config.yaml
dataset: "rendered landscapes of hills, water and sky"
horizontal_flip: true
inner_norm: false
projector_hidden: 1024
beta1: 0.9
adamw_lr_other_params: 0.00073
ema_decay: 0.99
batch_size: 512
warmup_steps: 760
Rows from block 10 of a small self-supervised image encoder, named by matrix and row number. Rows with one number belong to one neuron. Each number is 128 + 32 x the weight over its row's rms, rounded and kept within 0 to 255. All counts start at 0.
After each neuron's rows are labels from the 100 images, of 14848, where the neuron reaches its highest value: "top examples" is what is common among them. Only what is clearly more common there than usual is listed. The data: rendered landscapes of hills, water and sky. In brackets: how many of the 100.
# fc1: MLP up (model.blocks.10.mlp.fc1.weight, 640x160), inputs 80-159
# fc2: MLP down (model.blocks.10.mlp.fc2.weight, 160x640, transposed), outputs 80-159

fc1.122 [104 133 186 123 165 150 113 128  99  95 161 167 149 101 109 140 184 123 123 137 138 169  80  82 139 160 153 140 151 133  83  96 109 145  75 131 114 121 115 143 200  64  86  86 178 176 134  52 130 140 175 159  84 150 133 116 104 108 149 132 125 114 151 109 148 203 146 148 117  62 166  76 123 132 124 150 152 142 137 114]
fc2.122 [117 107  96 173 129 132 138 129 165 148 152  76 130 129 108 174  81  95 118 125 119 115 162 113 116 116 137 149  84 170 140 189 121 195 132 182 137 131 130 145  85 112 115 135 189 127  83 127 159 111 107  92 120 125 127 180  81  77 188 103 145 134 107 102 185 159 115  94 120 194 146  91 111 115 161 113  99  94 142  90]
top examples: water: dry (88); fog (61); sunset (57); dark volcanic rock (42)

fc1.624 [148 113 146 167 105 105 201 128 114 107  65 104  69 104 171  97 118 100  79 148 108 122 117 137 135 164  77 114 149  86 136 160  78 136  91 118 102  67 148 132 143 107 101 107 100 144  92 132 152 100 145 177 137  49 102 146 163 189 124 203 127  83 181 111 120 102  71 115 102 100 103 134 148 147 125 119 172 131 110  75]
fc2.624 [115  91 120  82 143 144 125 103 124 120 220 150 152  89 119 135 101 133 172 122 167 143 102 168 104 123 204 159 126 140  93 104 156 109 145 153 122 151  92 133 116 102 147 141 137 142 152 136 161 161 123  72 124 159 139  78 112 114 161  46 141 173 142 143 104  97 141  85 123 188 128  93 170 135 141 165 117 155 127 221]
top examples: night (91); water (72)

fc1.544 [110  73 107 188 151  90 128 143 167  70 105 125 128 124  94 140 171 147 168 116 148 143 155 177 148 154  92  70 132  73 138 137 159 140  68 172 167 181 132 183 147 166 133 127 146 156 175 103 134 100  85 117  92 219 129  91 179 127 110 130 103 144 136  90 155 143 142 176  56 163  85 136 168  87 117 130 136 132 145  83]
fc2.544 [100  75 148 130 142 125  82 116 121 165 130 130 146 204 106 136 162 157 125  86 153  99 118 119 143 107 124  98 116  65 104 180 140 119 155 121 121 164  85 119 135 127 135 142 102  90 128  86  75  84  46 119 122 112  40 105  92 168 121 111  96 114 124 144 112 108 152  95  83 174 140  89 130  99  67 136 132 161 134 102]
top examples: sunset (73); red mesas (55)

fc1.55 [194 158 120 117 129  91 130 160 121  89 108 160 186 105 164 138 164 131 157 170 120 132 112  94 153 162 113 129  71 108 150 119 130 121 121 107 125  50 115 124 142 125 113 186 110 142  71 166 141 109  92  93 176 101 121 124 156 165 136  83 122 110 149 114 105  85  64  93 134 153  79 124 120  62  76 145 184 157 114 105]
fc2.55 [ 71 140 109 200  89 127  62  87 111 134 155 102 170 126  77 174  61  82 153 123 186 101 191 105  79 154 137 125  87 114 126 124  98 146 105 157 187 153  77 144 105  83 120  79 126 105 144  96 140 109 136 101  70 142 178 108 145 124 133 137 129 180 134 144 192 107 117 129  93  73 154 107 160 156 137 127 111 155 144 107]
top examples: purple alien crags (38)

fc1.44 [169 156 112 166 119 110 214 131 170 137 172 231 102 118  94  54 155 194 137 164 147  73 152 155 142 129  70 114 130 141 161 189 100 170  67 117 105 164 123 104 118 119 130  77 185  97 163  71 146 111  72 106 146 157 122  65 120 112 100 177  85 159  92 149 172 142 113 130 137 113 126 167 141  98 133 111 156 157 129  88]
fc2.44 [126 124  98 116 116 148 111 130 100  96  75  81  54 123 157 149 106 154  81 129 176 126 135 178 117 159 191 151 112 136 135 134 122  48 139 124 147  89  91 144 111  93 128 120 114  73 171 108 114 164  97 113 152 115 147 125 144  99 132  95 170  92  88  84 142  91 140 157 154 175 135  96 122 124 159 136 118 155 142 192]
top examples: water: dry (86); snowy peaks (34)

fc1.35 [101 165 178 107  81 159 153 149 162 121 171 113 144  63 183 141 123 116 141 104 133 114 101 131 145 139 148 104 140 135 133 104 151 149 178 210  87 123 144 160 191 169 133 122 110 128  70 170 138 123  89 149  99 155  98 117 166 129 158 107 120 124 166 155 149  78  45 116 101 117 109 145 114 136 143 117 145  52  93  81]
fc2.35 [107 171 135  78 166 107  98  94  90 180  85 193 128 110 119 158 136 144 123 106 129 126 150 123 133 108 152 188  88 120 143 102 107 106 117  81 171 156  96 144 132 107  65  91 178 155 141  98  34 143 110 115 126 170  92  97  15 116  99 124 107 136  73 110 126  95 153 130 110 131 183  91 121 151  54  92 141 123 145  72]
top examples: water (86); snowy peaks (33)

fc1.497 [ 91 138 147 162 130 137 127 165 133  95 124  74  88 131 106 201 132 111  76 112  90 171 102 106 211 148 129 122 152 140  82 136 101 177  97 139 108 110  87 115 120 107 152  97 121 135 132 120 175 118 197 144 108 114 124 134 163 158 146  86 183 116 102 165 108  56 162  71 120 109 133  45  70 127  73 118 134 164 157 123]
fc2.497 [102 101 116 165 183 117 148 144 131 158 202 147  86 115 113 159  99 149 167 131 137 137  96 127 114 203 133 120 121 176  54 115 115  95  66 159 108 176 115 142 160 104  62 114 176  82  54 106  57 143 155 129 145 165 107 124 162 104 101 136 101 142 130 110 142 117 145 112 116 115 157 118 121 170 185  80  71  62  91 155]
top examples: fog (95); desert dunes (39)

fc1.289 [112  92  92 114 159 108 107  97 128 139 114 160 132  67 119 113 116 111 106 160  79 155 144  88 181 120 192 133  91 171  72 103 120  55 117  74 163 140 124 147 129 147 145 102 101 148 119 149 124  67 122 125 163 141 140 111  84  65 157  74 157 158 146  98 160 157 122 181 139 136 165 100 139 186  98 143 167  91 173 137]
fc2.289 [141 133 208  98 111 113 112 116  94  96 125  90 144 169 145 139 122 171  47 136 133 105 143 144 117 133 114  96 143  63 118 137  95 124 156 122 167 116 121 146 100 131 115  97 127 123 118 150 146 149 118 134  95  83 156 131 175 126 125 156 120 104 161 168  61  85 125  89 115 124  98 173 129  91 148  86 100 150 102  62]
top examples: red mesas (36)

fc1.616 [ 85 112  82 214  52 112 112 127 136 219 144  78 122  94 170 139 198 178 118 150 103 149 129 186  80  90 125 122 146 132 114  93 148 208 137 154 107 148  84 162 197 129 137 141 116 133 123 110  70 126 129 117 141 102 101 119 188  68 124 122 143 110  90  99  78 107 113 136 159  79  90 140 188 159 122 137 159 117 131 110]
fc2.616 [124 166 143  67 148 128 138 107 104  59 187 175 190 137 113 161 138 153  93 176 113 126 180 152 142 100 163 107  65 148  86  93 122  92 147 123 113 121 121 137 118 150 181 134 148  76 208 165 186 157 171 161 130  69 115  98 123  90 137 172 126 155 108 107 155 167 153 101 111 114 127 117 113 117 130  97  92 208 175  97]
top examples: night (91); snowy peaks (86)

fc1.248 [106 132 153 123 164 137 135 146  83 120  96 106 126 142 153 110 119 174 157 118  84  88 129 166 205  90 165 128 138 125  84 154 149 124 164  56 116 142 169 122 143 114 131  47  84  69 116  99 138  43 165  95 132 112 154 112 170 152 126 156 117 132 143 135  45 191 124 135  53 139 102  91 100 122 140  90 131 142 122 130]
fc2.248 [170 167 187 184 149 133 123 130 165 110 164 115 116 152  93 163 129 160 167 127  79 127 171 142 148 187 165 125 160 204 135 193  58  89 106 143 125 143 129 144 162 182 120 131 150 125 169 168  93 116 103 150  96 168 126 135  91  90 131 129 146 161 208 106 172 191 128  77 153 123 135 165 128 123 126  90 149 142 137 103]
top examples: water (100); overcast (54); dark volcanic rock (45)

fc1.587 [127 105 144 139  65 104 144 175 121 156 187 110 107 116 159 146 148  94 112 150 162 107 154 205 204 104 122 118 114 155 151  84 134 157 173 110 185 142 102  93 178 127 135 131 142 139 181 120 147 116 136 219 108 137 116 168 164 122 118 115 160 139 121 152 180 122  87 119  99 156 117 123 186 141 124 126 148  65 136  71]
fc2.587 [164 156 102  70 157 143 138  94  92 107 124 104 161 172  95 115 116 122 139  88  73 126 159 136 105 165 135  66 155 134 156 148 125 149  94 156 112  84 143 130 125 155 151 113  88  93 211  97 136 165 111  98 158  91 110 128 114  87 127 105 116  80 103 145  71 135 135 159 114  99 156 206 132 102  78  75 111 172 116 152]
top examples: night (58); snowy peaks (49)

fc1.47 [104 120 115 101  91 121 175 179 106 207 142 165 108 124 136 107  78 137  83 168  93 124 134 150 191 127  90 115 162  88 181 133 145 100 120 147 140 207 133 146 179  78 136  89 115 121 113 143 170 109 114 161 124 121 136  47 116  70 166 172 171 105 139 138 145  63  82  98 153 168 127 173 175 108 102 110  57 139  92 123]
fc2.47 [157 128 107  81 179 108 114 176 103  70 145 144 145 158 152 141 154 196 165 136 203 111 134 139 105 128  78 160 139 189 118 140 104  96 103 108  94  87  91 121  95 140  93 113 118 142 161 120 126 120 134 127 135  86 145 161 133 121  38  74 103  86  99 152 135 109 197 119 123  99 153 103  99 150 156 124 193 102 132 138]
top examples: sun or moon in view (31)

fc1.104 [101  73 120 171  95 139 171 102 133 174 118 165  73  99 133 159 139 144 187  88 131 156  84 152 160  81 147 110 176 209 130 127 209 123  93 127 140 137 150 119 128 152 144 140 107  92  73  94 145 102 169 135 106  93  95  54 138  75 137 181  67 183  96 157 141 115 155 175 147 154 123 158 158 186 100  91 159 135 111  90]
fc2.104 [117 208 128  62 164 169 108 124 131 164 133 123 152 191 128 128  86 148  67 163 102 111 101 115 127 127  77 137 111  95 101 125 109  88 240 108 162 136  66 108  78 116 107 138 136 105 163 118 128 130 124  74 151 200 175 158 132 146 118  89 123 101 126 154 129 157 101  78  95 124 208 111 120  85 142 146  96  94 108 141]
top examples: sunset (67); snowy peaks (54); sun or moon in view (30)

fc1.233 [149 139  79  95 125 143 186  70 116  93 126 168 118 110 166 127 144 160 158  62 162 111  92 177 151 111 140 146 143 183 124 107 154 154 156 134 146 111 105 127 111 118 130 118 142 160 123  81 133 136  70 128 133 187 139 129 143 126 198 112 144  95 185 156  79 104 129 150  89 145 107 161  76  95  89 137 108 182 146 112]
fc2.233 [139 122 136 101  68  60 116  99 146 186 112 101  70 164 122 140  69 124 170  58 126 126 102 160 147 148 131 172 173 125 121 144  78 104  89 123  83  90 101 135 116 149  62  79 109 131 130 103 112  73 167 106 156  74  75 151 153 130  58 114 118 136 137  77 177  85 157 152 153 123 173 127 175 153 148  78 162 113 162 129]
top examples: water (86); overcast (68)

fc1.160 [148 121  81 164 132 111  97 118 146 125 143 129  98 130 134 145 121 156 154  82 147 150 159 115 149 167 161 167 152  76 112 143  89 123 128 122 115 133  68 138 151 176 110 124 105 112 124 123 161 132 126  66 123  14 141 172  82 106 137 151 210 143 137 156 121 104 146  42 134  85  50  91 113 151 160 171 128 135 125 123]
fc2.160 [127 128 125 116 155 121  85 158  84  95 130 202 130 132 124 192 131 140 126 169 145 161 111  59 144 116 149 150 157 110 135 204 120 126 217  78 138 111 128 108 106 131 125 140  99 139 122  73  88 156  75  78 202  87 153 152  76 202 111  99 112  75 162 108 161 131 147 100 148 137 201 118 139 150  92 131 123  85 109 149]
top examples: red mesas (33)

fc1.363 [ 61 135 140 119 143 138 127 151 113 126  71 168 110 130 197 152 114 115 140  88 151 105 105 119 125  60  89 199 168 144 145  73 114 138 144 133 112 178 123 135 105 103 150 107 114 159  91  91 157 127 160 124 172 140 173 150 131  97 163  58 130 138 150 107 132  92 106  93 108  92 122  77 125 126 108 128  74 134 151 130]
fc2.363 [156  50 137 123 179 161 107  50  90 152 140 103 113 105 172  72 108 172 152 223 128 132 110 122 148 135 156 123 130 108  81 168  79 108 134  85 188  81 132 126 109  87  72 156 105 120 126 108 128 100  88 110 108  78 115  86 113 141 107 106 115 116  64 128 117 161 167 165  91 191 149 127 120 147  62 152 143 145 183 135]
top examples: night (52)

fc1.182 [132 146 140 120  55 137 199 159 166  90 156  94 142  95 135 125 197 152 126 131 144 143 177  75 107 181  85 147 106 138 128 108 124 110 133 123  93 146 176 201 146 158 117 116 162 143 170  83 130  86  99 124 117 130 139 161 166 118 113 102 102  73  88 136 127 181 156 155 139 150 126 167 162 133 156 106  98 150  68 110]
fc2.182 [136 193  99 158 128  58 123 134 146 163 139 132 138 126 160 143 130 123 161  89 159 112 104 166 139 130  89 123 169 140  89 109 159  76 164  93 174 122 131 146  90  97 158 165  84 136 118 118  88  96 103  69 111  95 130 177 137  93  83 192 137 109 128 136 141 131 119 174 141 152 180 105 137  91 168  86 147 103 185 161]
top examples: snowy peaks (35)

fc1.78 [153 126  45 226 124 111 143  82 121 112 106  79 124 137 139 161 128 167  64 159 142  66 183 116 143 158 154 131 172 149 102 132 126  79 124  87 116 104 146 174 175 102  44 158  84 130 120 144 124 106 155 128 125 109 132 144 109 164 128 119 152 118 144 147  95 171 155 131 111 163 124 122 100 159 133 105 156 112 124  99]
fc2.78 [124  98 105 128 142 146 131 164 148 184 178 149 117 200 140  99  78 155 187 124  86 149  99  94 105 139 190 140 109 123 119 128 135 144 137 136  97 156  92 120  72  78 159 119 135  78 160  80 159 122 133 165 112 147 128 133  44 194 119  88  91 147 107  94 146 119 131 117 118 117 106  86 139 109  87 137 179 149 142 120]
top examples: night (84); purple alien crags (58)

fc1.194 [ 58  90 172 137 149 147 121 100  74 112 166  97 172 136  92 150 144 143  97 132  88 145 128 193 142 150 133 132 154 178 144  83 121 153  88 123 154 117  99 130 135 170  95 141 124 111 108 195 176 133 147 126 136 119 167 132  85 153 112 160  90 145 143 128 128 158  47 117 108 152 116 129 145  89 149 183  88 154 137 113]
fc2.194 [ 95 221  94 129 139  73 176 102 207 124 161 142  91 113 132 153 111 161 173  94 176 128 153 149 109 166 195  93 110 142 166 102  84 109 134 114 144 123 172  83  95 139 139 113 105 105 108 127 110  62 119  61 164 138 144  97  73  97 111 111  68  95 130 168 158 108 165 162 139 184  83 104 146 160 120  92 130 136 148 117]
top examples: sunset (56)

fc1.20 [153 133  81 126 100 171 107 120  96 141 131 158 123  86  94  92  79 138  87 104 125  91  99 157 128 174 116 151 116  91 119 159 147 129  62 113 116 155 141  73 143  50 155 115 144  79 162  97 201 128 144  70 163 117  81 122 109 123  86 122 118 173 135 149  83 133  90 127 120 169  74 143 114 156 147 161 126 165  98 147]
fc2.20 [141 111 134  65 120  92 104  74 139  71 177 129  75 119 127  88  84 138 137 144 111 132 127 102 106 131 137 109 115  89 142 111 179 148 109 165 117  93 120  54 123 139 128 167 136 123 103 107  36 113 165 153 149 109 122  96  95 131 152 130  97  83 141  79 197 130 141 128 103  91 215  93 142  76 157 159 114 101 194 127]
top examples: purple alien crags (34)

fc1.135 [114 147 109 143 103 175  88 169 121 100  87  82 137 150 102 144 199 139 106 109 159 115 143 141 162 149 131  73 129 129  73  88 148 107 115 104 136 101 119 143 116  78 167 151 126  96 108  99 197 144  76  97 113  55  99 174 168  80 139 133 144  98 127 138 169 190 111 178 145 128 167 129 115 180  90 141 190 175 167 126]
fc2.135 [121 100 123 125 136 136 128 115 164 128 109 101 138 157  67 181  77 132 178  90 147 103 178 105 135 130 123 191  72 104 124 110  89 162 103 154 147 130 184 100 146 125 102 104 139 124 119 111 205 111  73 142 119 128 113 118 150 145 120 146 118  87 174 122 130 132  96 133 124 158 116 131 187  94 165 182 111  88 165 141]
top examples: water: dry (91); sunset (59); purple alien crags (50); land: snowy peaks (39)

fc1.150 [167 104 131 107 154 144 111 158  96 100 125 139 147 145  85 149 181 125 141 146 153 149  92 145 115 122 214 106 136 173 107 190 119 139 156 104 113 139 100 149  90 188 139 118 114 116 145 126 189 114 121 153  95 181 150 113 203 133  95 120 128 174  70  87 127 206 164 172 102 142 108  84  69  64 106 169 166  93 178 104]
fc2.150 [ 97 148 148 147  99 131 172 140 126 142  65 113  88  78 159 180 189 125  77 152  98 160 150 105 149  98 135 112 131 110 142  72 192 144 181 129 115 122 131  94 154 161 129 182 145 120  94 108  91  51 118  95 175 101 112 121  76 114 180 141 180 111 171 127 119 140 165 130 145 137  92 146 202  95  91 153 128 158 123 150]
top examples: snowy peaks (42); terraced slopes (35)

fc1.177 [187  96 127  67 126 147 130 148  82 107 108 170 142 127 142 154 147 144 141 146 155 155 110 147  94 121  82 106 148 155 125 135  86 102  97 116 131 163 164 114  74 123  80 123  82 188  93 110 135 129 166 120  59 105  78  92  70 141  79  97 140 132 117 146  96 192 113 111 109 142 113 157 136 117 123 107 121 127 144 154]
fc2.177 [121  94 154  76 159 192 102 112 162 144 117  93 190 119 133  80  66 102  96 131 112 121 132 191 131 156  72  80 115 157 148 119 133 173 167 192  76 114 116  83 153  83 136 110  78 142 149 151 152 115 111 120  69  87  88 114  95  76 137 155 112 123 151  96  88 133 117 115 153 131  75  94 140 109 123 195 165 110 106 122]
top examples: sun or moon in view (74); night (72)

fc1.615 [ 63  93 122 141  46 156 120 131 162 116  87 145 127 119 114  97 119 130 129 122 101 144 167 126 118  83  90 120 107  77 140   7  96 123 141 189 143 129 125 109 143 153 119 178 178 125 134 100 125 101 139 116  71 121 104 107 126 124 165  99 148 119 112 120  93 129 127 116 119 172 152 152 153 120 132 119 136  90 114 108]
fc2.615 [145 109 131  84 138 159  82 108 107 108 133 109 179 163 144 156 123 111 120 136 110  96 141 142 127 144 158  72  73 153 129 145  34 115 143 132 202 115 143 147  99 148 144 139  95 120 121 115 119 149 180  99 168 117 189  88 202 111  94 140  77 178 146  94 183 131 130 190 115  99 128 118  93  96  87 116 161 119 101 177]
top examples: red mesas (62)

fc1.328 [101 109 178 143 138 170 133  97 134 153 125  75  98 112  84 104 148 127 101 127  67 166 189 149 130 140 106 122 169  94  90 133 102 184 125 151 135 144 104 104 128 107 104 126  99  68 130 137 128 123 107 106 174  95  59 187 184 156 115 113  79  97 154 101 109 121 141 144  91 101 157  87 158 137 114 153 156 177 147 172]
fc2.328 [ 80  85 131 111 118 150 157 144 139  70 193 127 121 140  50 213 143 170  94 156 113 140 116 150 150 179 104 131  89 139 119 124 137  92 130  79 148 165  53 194  95 140 190 135 122  95 153 174 141 104 138 108 165  99 116  88 139 126 130 154 136  97 175 152 162 138 145 126 110  97 111 163 185 132 111  82 167 117 119 120]
top examples: sunset (68); sun or moon in view (52); snowy peaks (35)

fc1.614 [123 137  97 163 129  64 133 122 148  89 138 179 129 119 118  49 160 206 134 150 108 163 118 178  95 108 182 166 110 162 110  96 141 116  81 112 166 171 124 153 131 120 154 145 125 109 127 134 101 126 135 121 142 156 166 118  86 151 127 118 143 135 111 130  91 115  73  90 167  87 143 107 120 141 162 140 185 101 130  94]
fc2.614 [140  77 124 129 135 154 171 152 115 135 117 116 116 128 124 118 105 144 146 150 124 174  88 103 140 162 140  75 111 130  98 187  84 136 181 107 111 132 105 135 119 192 237  98  81 138 141 170 194 126 130  84 100 125 139 134 180 168 160 101 124 141 166 111  83  93 169  94  29 192 207 128  87 121 106 122 104  97 127 141]
top examples: high relief (69); snowy peaks (44)

fc1.225 [ 60  88  76 100  96 119 138 165 117 179  75 184 189 117 138 134 119 130 151 199 136 158 131 160 133 124 149 133 159  96  83 155  96 168  78 113 139 202  87 145 134  66 131 119  87 126  66  98 132  93 113 117 100 143 119  84 153 122 132  59 116 142 158 127 127 133 154  90  44 138 138 137 142 145 136 126 122 126 177  89]
fc2.225 [156 143 111 128 136 128 160 106 111  88 128 137 133 111 123 133 128 119 134 105 110 145 159 126 245 179 110 146  90 177 191 129 127  98 173 141 132 138 116 117 103 127 209 147 130 165 196 155 166 102 177  96 181 115 113 150 109 141 152 117 200  90 101 149 160 132 114 129 172  89 144 132 101 124  41 169  95 151 108 139]
top examples: sunset (68); sun or moon in view (56)

fc1.379 [178  97 172  84 168 139  76 101 116 113 153 190 162  76 129 146 142 177 103  94 113 138 155 157 140 138 170  90 169 168  98 152 112  75 145 118 129 151 225 127 140 146 117  64 126 137  96  98 122  80  91  84 158 156 162 136 182  85 143 170  99  40 134 134  88 120 142 148  96 120 115 114 135 141 161  86 118 158 102 141]
fc2.379 [126 147 129 105 195 107 141 119  82 110 114 172 157  80  83 151 137 142 163 129  90 104 133 152  97 196 133 108 118 125  89 174 131 115  88 111 155 139 127 119 143 138  69  74 169 170 140 112  87  75 120 150 124 124 134 117 146  78 121 117 103  93 147 142  73  77 123 201  58 112 160 128 150 116 142 103 158 170 146  83]
top examples: sunset (100); sun or moon in view (99)

fc1.445 [ 80 168 151 129 147  98 156 114  93 114 158 191 168 111 144 176 135 125  55 138  50 182 151 131 107 182 146  93 118 115 113  88 162 115 121 116 139 120 136 103 108 138 147 173 117 123 145 166 160  69 104 102 115  53  61  80 162 107 136 144 109 126 166 133  65 158 174 158  86 110 150 157 138 167  59  91 152 101 157 100]
fc2.445 [123  63  78 156  70 105  99 166 236  87 133 105 107 177 103 128 131 146 124  72 159  98  95 129 181 107 106 209 100 167 151 192  73 105 120 140 129 101 114 140 178 115  90  61  96 125 138 168 157 164 143 100 115 132 198 118  81 140 145 146 157 153 102 127 145 113  95 121 128 168 112 136 150 133 169 126 113 148 116 110]
top examples: water: dry (84); sunset (69); purple alien crags (57); sun or moon in view (34)

fc1.37 [151 120 167 111 112 153 199 150  86 114 123 191 101  64 133 129 174 168 116 156 118 158 173 146  98 163  87 108 170 158  67 132 118 143 140 128 102 134 193 130 162 115 124  94 135 108 174  57 116 107 108 142  88 119 120 142 149 101 208 117 119 117 167 112 135 146 179 154 114  63 138  81 137 130 106 117 141 125  77 101]
fc2.37 [112 153 120 125 158  85 108 131 159  74 180 135  91 110 140 138 131 110 131 102 143 156 188  85 120 127  84  83 117 193 222 146  98  88 101  66 164 176 100 128 116 131 108  97  86 109 101 176 103 117  77 140 148 126 158 137 104 165  91 106  56 102 136 140 109 174 100 172  93 177 111 126 142 171 140  78  87 186 112  59]
top examples: sunset (64); sun or moon in view (49); snowy peaks (38)

fc1.172 [ 73 135  98 205 157 162 179 167 158 154  87 164  86 102 150 112 130 114 133 132 114 154 183 135 122 108 112 123 156 104 115  53  83 108 130 121 140 139  83 146 188 121  61 157  69 106  98 154 162  73 141 165 107 112  87 187 176 128 100 140  92 173 114 129 120 135 128 115 165  84 136  93  84 130 103  80 185 137 175  94]
fc2.172 [188 121  92 157 105 110 106 153  94 129 102 149 176 167 159 149 149 122 123 139 190 171  89 150 123 143 117 143  84 141 146 140 134  80 166  69 101 164  96  67 129 172 187 136 178  94 170 139 104 114 132 121 162 145  88 152  94  94 145 109 175 108 108 166 113 100 196 117 159  76 133  94 114 153 145  96 181 192 139 141]
top examples: sun or moon in view (26)

fc1.282 [ 60  93 138 166 101  60 176 128  90 151 102 109 134 126  97 161 106  79 172 191  80 167 157  55 111 150  97 144 137  81  43 152 128  53 145 158 136 131  99  96 158 125 150  73 148 108 103 111  80 129 156 151 128 167 131 138  95 136 139 115 166 108 119 150 137 125  98 102 145 135 217 131 159 135 163 182  94 180  87 176]
fc2.282 [167 161 164 110 172 152 105  75 134  86 154 156 151 105 160 103  61 133 128 139 110  97 178 129 151 119 116 115 159  90 155  61  92 164  77 151  96 104 179 123 144 154 129 166 164 125 149 102 127 149 169  95 116 129  98 166 150 114 115 102 141 154 138 137  60 136  86 112  85 127  36 100  86 100 101  79 115  68 160  75]
top examples: snowy peaks (41)

fc1.203 [132 161 115 135 143 182 128 143  85  67 138 108 177 119 162 152 145 135 147 110 105 124 176 119 121 162 121 112 195 154 160  93 118 124 176 107 118 157 155 160  93 135 115  78  87 146 199 133 141 110 158 149 125 109 183 131 123  84 102  66 132 150  93 110 121 111 122  97 109 128 111  94 126 141 170 125 169  86 183  84]
fc2.203 [110 134  71 120 147 169 117 182 156 139 152  91 114 157  91 165 107 126 126 105 147 156 121 151 110 145 122 133 134  75  76 176 138 117 126 180  47 125 125 159 163  43 137 154  82 120 125 147  70 115 159 174 172  98  91 120  98 111  95  97 155 113 129  99 122 136 118 139 101 106 156 168 133 145 121 179  66 124 123  81]
top examples: snowy peaks (60); sun or moon in view (29)

fc1.22 [117 134  80 154 117 104 120 130 113 147 169  92 167 130  78 104 161 122 148 158  93  78 111 133 143 118  88  93 149 113  80 140 147 159 107 112 103 112  85 152 134 117 149 127 150 114 181 136  82 174 129 202 123 132 132 115 122  72  59  58 200 175  87 114 125  88  82 163 150 116 121 108 148 103  31 125 147 138  93  79]
fc2.22 [127 150 110 106 120 145 170 127  84 111 105 135 121 102 156 164 159 159  83 171 142 122 114 116 133 129 251 106 158 171  94 113 186 128 100  69 141 178 145  91 141 116 134 121 104 167 129 104 108 140 113 100 138 166 213  56 128 109 142 113 120 212 169 113  81 175 168 156 109 147 125 127 123 124 166 116 141 153 128 150]
top examples: water: dry (90); high relief (68); snowy peaks (60); purple alien crags (40)

fc1.58 [105 151 116 178 126 168 167  89 137  61 104  68 144 147 115 126 187 112 137  84  95 162 152 132 136 156 103 117 110 117 193 165 167 143 133 185 108 112 156  73 157 149 113 144  66 123 139 131 125  94 140  96  90 101  99  99 133 127  69  63 130 158 188  91 171 119  80 158 148 115 178 139 125 156 186 146 142 108 107 111]
fc2.58 [149 146  97 113 167 141 118 118 180 129 129 110  41  88 116 106 116 154 133 199 129 160 103 119 173  91 165 192 115 105 170 113 121 143 125 126 160 115 167 119 204  63 119 156  90 155 113 121 115 133 142 127  86  98  90  77 137 133 122 119 115 124  78 112 129  61 143 121 156 106 122 123 135 183 158 161 109  83 167 179]
top examples: snowy peaks (98); noon (88)

fc1.626 [154 138 152 156 108 151 124 163 105 157 127 110  54 124 134 131 164 140 110 130 198  91  87 109 118 105 117 162 121 164 138 138 120 111 138  99 125  72 137 196 141 123  84  99  98 144 138  81 172 121 170 144 143 101  96 128 151 171 110  94 145 137 169 118 144  54 118 107  92 198  37 107 130 176 121 168 100 156 112 145]
fc2.626 [ 69  83 103 139 132 126 139 136 163 154 140 160  87 144 100 149  96  95 187 121 180 120 148 123 139 133 185 167 105  52  67 148 165 150 128 108 129 158 149 123 151 149 175 127 152 196 132 113 129 139  75 163  97 113 185 101 162 112 164 102 109 113 125  86  98 115 213  91 117 151 138 122 119 102 113  84 201 103 102 121]
top examples: fog (71)

fc1.127 [ 74 105 101 155 101 178  82 160 205  89 122 106 152 124 126 150 168 135 120 148  87 121 157 134 103 170 139 138  66 136 161 102 107  89 111  75 134 100 128 142 166 140 171 116 177 114 172  91 135 119  95 132 195 130 178 115 110  94  83 111  76 153 104 142 134 129  86  74  71  66  87 158 121 117 100 168 113  45 150 123]
fc2.127 [121  88 113  99 128 137 131 193 135 186 160  96 112  91 144 155 117 105 184 132 138  61  66 100  75 164  96 152 149 140 134 167 150  80 113 188 132 111 115  95 118 136 158 155 159  80 142 188  90 160 112 105 102 132 157 130 106 131 210 174  90  84 131 126 180 163 152 140 106 120 189 146 136 116  70 147 106 171 123 172]
top examples: snowy peaks (41)

fc1.632 [158 109 124 170 122  93  96 119  68  90 132 102  89 128 146 176 149 105 109  80 170 120  60 117 150 116 153 110  99 102 113 139 150 109 125 149 149 138 163 132 133 157  91  99 183 172 145 150 140 126  89 158  69 170 105 128 162 131 147 163 156 137 106  71 110 100 135 142 113 169 118 162 132 121 166 110 150 126 144  80]
fc2.632 [123  84 112 123 102 146 123 170 139 121 139 112 186  95 125 122 143 109 162  42  95  65 152 125 142  94  99 100  82 101 136 169 167 137 111 153 162 107  99 117 222 222 180 115 103  84  81 134 163 127  90  75 138 130  59  84 133 166 128 148  90 140 145 123  78 145 131 135  69 135 150  94 181 134  89 175 148 138 109 113]
top examples: snowy peaks (98); sunset (61)